python train.py --dataset="made-up ball-and-stick molecule models" --widths=[256, 512, 1024] --weight_decay=0.4
Rows from block 4 of a small image classifier, named by matrix and row number. Rows with one number belong to one channel. Each number is 128 + 32 x the weight over its row's rms, rounded and kept within 0 to 255. All counts start at 0. Numbers have three digits each. After the name is the row's rms in percent of the matrix's.
After each channel's rows are labels from the 100 images, of 14848, where the channel reaches its highest value: "strongest on" is what is common among them; "lies over" is the class under the peak. Only what is clearly more common there than usual is listed. The data: made-up ball-and-stick molecule models.
# convs1: 3x3 conv (model.blocks.4.convs.1.weight, 128x128x3x3, each kernel summed), inputs 0-63
# convs2: expand pointwise conv (model.blocks.4.convs.2.weight, 512x128x1x1, transposed), outputs 0-56

convs1.99 135:096123072139174115142160134112134102182139153199183144176084136093162144125168099134120100103121170134143126132144175119118157209135165151164122148176159167077137119112137142145108138215146092
convs2.99 097:187186173133092167131184195106144083149140126104115141136168052123154207125118142104042147112105157132088153165161132174101158191160062162158123120099142131203141154172156
strongest on: space-filling; balls: three; balls: four
lies over: red ball

convs1.101 101:140135096157109128104128085084095069116127106154182152171148131129134142135170073156106123129138113111187102055152134087118123121107177110150112102104148143122164152064127064122121127160157095
convs2.101 105:133132132115138102140169112119096097136129086089126138205187160080146176109146126077090105108099069122057088153176083129139105114093103128118127149142158071164100133115108
strongest on: small balls on sticks; balls: four; balls: three
lies over: grey ball

convs1.77 114:145161157129172120098162100113125142139168116134189171169071138133099153132080133093116131194144151108167146119126144156162135112124149119132106163166147163087102121190062114058122135147166156
convs2.77 094:086159197153105118137114078104135101163174105156145109100101117093107150094132129142159129119139128143122142098098161105137054134095109224125145102118079111134149160088158
strongest on: branched
lies over: white ball

convs1.61 085:126091146095190114093110104121117138114111141117098145113130134133051166162131090119068142173132128101173104097110154047116149167122120050154137135174137121097089205154115100139120143147141087
convs2.61 106:142105120125172122188153112111144208035124156122052073150150104159103124112089142086113154181078167122143088163156063097087117095125150137184121130064143092135125100131134
strongest on: small balls on sticks; branched; balls: five
lies over: stick

convs1.6 113:162088153076144134129094047141133158151130118154144183126082160120132134156110142091110139183095066126153086078095113108172130138094116076119113137156167122107065144127081111109079178115091150
convs2.6 106:174145157084125072099172068122086127128135150120154120156096121131120124124136186132127081103124150150119123129145128160128107131100129125104105072182189106148156148129162
strongest on: space-filling; balls: three; balls: four
lies over: red ball

convs1.111 089:118159158127163095070134152082162108101161086118110129125120136107097146149179082124104124017082133135082141112128098092131142100164119106165167106051173107104142137130140131164117093090096132
convs2.111 100:098109091105109085096154168210076194072120181100159097057120067153112139113080206142065106145076130133158121162117143199086115130215194112090129138143148142134123163117122
strongest on: small balls on sticks
lies over: stick

convs1.40 111:114127119083187065149181138122132138060143120105148137121039140178110166096096100084091105088113183155107128091107104098092100114101137052126112127168122144082105130145064147107093140093113101
convs2.40 093:147161085197124140113101149139108177217121164088134167070124097126121147128131107149229098113154139196165107122109113181102156110125159153136094104148155098138169153105103
strongest on: small balls on sticks
lies over: stick

convs1.113 109:154095128163084142075132094099170095144164109098146168116154137079146123145126151148161112165176127096137116090136222123119121123092174155169142133143146145130100127137115039061125145139140135
convs2.113 095:094132132142104124100131125109116080124182096196143113125072125152117177143096122190073169168123140135157146102119118112209160146137136070108139137126121051099189127083134
strongest on: space-filling; balls: four
lies over: red ball

convs1.30 108:147124128124180110165125097132131116223134149201117112124150128087128131171183113128147163109139137106115150177142161109146158218182123138119092076128131140108161106111159098163168122140168114
convs2.30 097:126203208101103182123159232117157196158145091082101184132157109139146169120173172137160155120129148102086183142153129111150126221216127160134202156132136203169089113113130
strongest on: space-filling; balls: three; balls: four
lies over: red ball

convs1.18 098:140114160077157081097120104075090130075141111107128130156069191155129118126093078092095114088135115104085046070109116136096140080119101074125170112056135135107106105110103141120024136182132151
convs2.18 087:101095155097130176162139079123138175111083127078124157133128190098118118107104097127128181105089133100074159115136154153089143175113114074032149164084139104085082155129122
strongest on: balls and sticks
lies over: stick

convs1.5 090:166117126153088132129092117150131135123137174099159112147099109145120108118118196147128105209144202166198142156154193102142095112086179116097090158148076128132072134128136080111150185179138157
convs2.5 104:166156160157117123141106134117131111145093121085119201071171140209162175126144136146125119147113116085068066114108101143130190195144155135111063145078128100119100161143174
strongest on: balls and sticks; balls: four
lies over: grey ball

convs1.42 083:120142113089142096099199120124130144068167128095175153165085176151090159055114142115089095111152125154145110106095113126110136099139132081165139149079136141131093144144097239162111120103157120
convs2.42 091:124079126135154102091093178075169110137117061108082169098192124127126156081101116173113071128090118147128148108124151101120124156147105085145110152005128137111134156110160
strongest on: balls and sticks
lies over: grey ball; white ball

convs1.22 096:082136061144103134136161089125184110151144130127152098149102086092104109133100140110080085095143161087098123155091129140119111119134142142119084102140074169066095087107076132074125090128142156
convs2.22 104:152157072092175144129133131150159122092050117110070109130162137095079088183100137075082097095107076119115121166111113082127091146114115143101099116102101124123127102140144
strongest on: small balls on sticks
lies over: stick

convs1.85 114:144143188133168121048125122125197137104145144106089174126109143130151128171129142128099128087141150116096164103154145095130166115160148124203111113145087138101131148167134055123152137086104174
convs2.85 090:137167111158129144126064094155189121117134124153140142128143093124104104164129149120097152112100097164134121086074102109134126141107102139134105098176098095130131183087137
strongest on: space-filling
lies over: red ball

convs1.44 076:130088069134182090114031063049164135149151136101123145105111205127105134131138095124100108095118166112029077147117105072113118117189148159149132084137164126083095113131104113147138099154097092
convs2.44 094:129133054164199113098142097130121143094146153128135128119098178115096149094085098164106093103094072190098145184092090095103141131144147111151122110148175148096127173146180
strongest on: small balls on sticks
lies over: stick

convs1.107 080:114086105119127142158065105135143116166071167167089075079121088150087059100107105135076158157141140194095110093123127103168116136175099161097146142085148081163111117134118138201115128180131138
convs2.107 085:077122145115123155127103121183136087166161119080156112104142160084098063160131113141090130106162138134136179096183147156168108083149153149132155172134112163156089143076096
strongest on: space-filling
lies over: red ball

convs1.105 088:179099142145130137102115126048116141145123135127142095138161139147143112146112112200167140117120111144163117134161205120143122138130167156165128101053179156142126173141207083172126102174151156
convs2.105 102:166124111125093067184118123101112136124112136124133142104115124176094119111150144166155150144121129122148106151152110130114143098154162203130093148118115095094107145162126
strongest on: balls and sticks; balls: four
lies over: grey ball; white ball

convs1.79 128:103109119075120116092133134104084148113106100117086111111093106122158078132128115067121073094118073081120093126117068150110122134062111108064125137083079106089125121107070116084067113094123120
convs2.79 092:156136150141118139111117118118143121116115192141172109141139129183203175135126195111082152106135144187180118149135136177112137078097180129107115051135129141121136176183192
strongest on: small balls on sticks
lies over: stick

convs1.19 106:110125108164116151110168126082130094200122116209129126148110124110156083138162135182177131169117117172168104138169108122101104192147143136096136090126146136182192096072185114148125126147153160
convs2.19 088:174166129153132195141118161124149117075101117202097129139146105163138175160139177186143109126066124137178126130116102125133114172135134096124155134136076135116158113125163
strongest on: space-filling; balls: three; balls: four
lies over: red ball

convs1.34 078:089069125079128101118094154098106107091123093112115138077140135083150149107168127145149125172066123100194110075186144102053108137129134072130182144104151131082125130113141126132150145092081087
convs2.34 103:110098144128128128091168127142085147153155127099113102102095128102146082169085153110146120107151180120085158080162151085079141112181141109176145136108094129225157168116092
strongest on: balls and sticks
lies over: grey ball; white ball

convs1.26 079:142146117099116118157100108134176110170187104127168154172111134101069128068104117136123108116165190101129178172127109136151057123058164156141091151155141154130109135170112119063132129148098077
convs2.26 098:177130136118107085167086146130099086203107135101198120127112140140187117126171122138183143069176086103092101156051206152095090099135118187115055128160095091118162118144112
strongest on: balls: three
lies over: red ball

convs1.112 082:122083171118111128160115122165117115137115101106082097110147110103159092113132108109144123119146167130112131137110111170150126139185124164151122165180135167091103103191147129130220135083143188
convs2.112 106:129127085152158118112167098153112119060166070140042087179134144084097131194121134097116115131119129131113172169116106111084126098146106105145132101072087140115139076133066
strongest on: branched
lies over: stick

convs1.24 096:160139106188106170089108108122172120166129108134148118138106081098123093131129169125160093216146146159212149113159127135130199125140162139150124066123144146136141070097149111114125157145134178
convs2.24 112:121132101095175105112145081116143150094121153087134106125172160106131174135211113145166138153129142139147091176176115122143131138117167123144099157153151120079080151180108
strongest on: balls and sticks; balls: three; balls: four
lies over: grey ball

convs1.20 082:132120179119117093113154129135124153083130132108079140052115200165101121146095109076121171105151148055078143168081105134109115134099113071118144131179111118099111173145109128153126182113105155
convs2.20 093:104130139092118115069101145127175115152122127104101174082174195107095187081110169113104116112103106124087157162165141128125123131098100083079105141087113129097097132136084
strongest on: balls and sticks; balls: five
lies over: grey ball

convs1.31 108:148132165116138098095065102085158110098194134146137181147140188171097151147138061100115174120141167129139087147087134080137138142137113118144186138148161144137113180097111104155107120116098153
convs2.31 118:126108118117125112137150145077110154081153119136064041140149139133122101122072076099129117149108101099157098130153163118102136093146148147168130141093109133148126102124098
strongest on: small balls on sticks
lies over: blue ball

convs1.29 102:135138122171097171087097114096098121142080130156142117174081104142111110160108105155135095163121120141173086104151106103146162155075116117106146104085097133149127128149122068097109134120107188
convs2.29 114:068124110137102175104105122171157110107151096147141155109087148132117104153147133134141104125182147144145167054139123125163106106145078115145117156125112185148134137120164
strongest on: balls and sticks
lies over: stick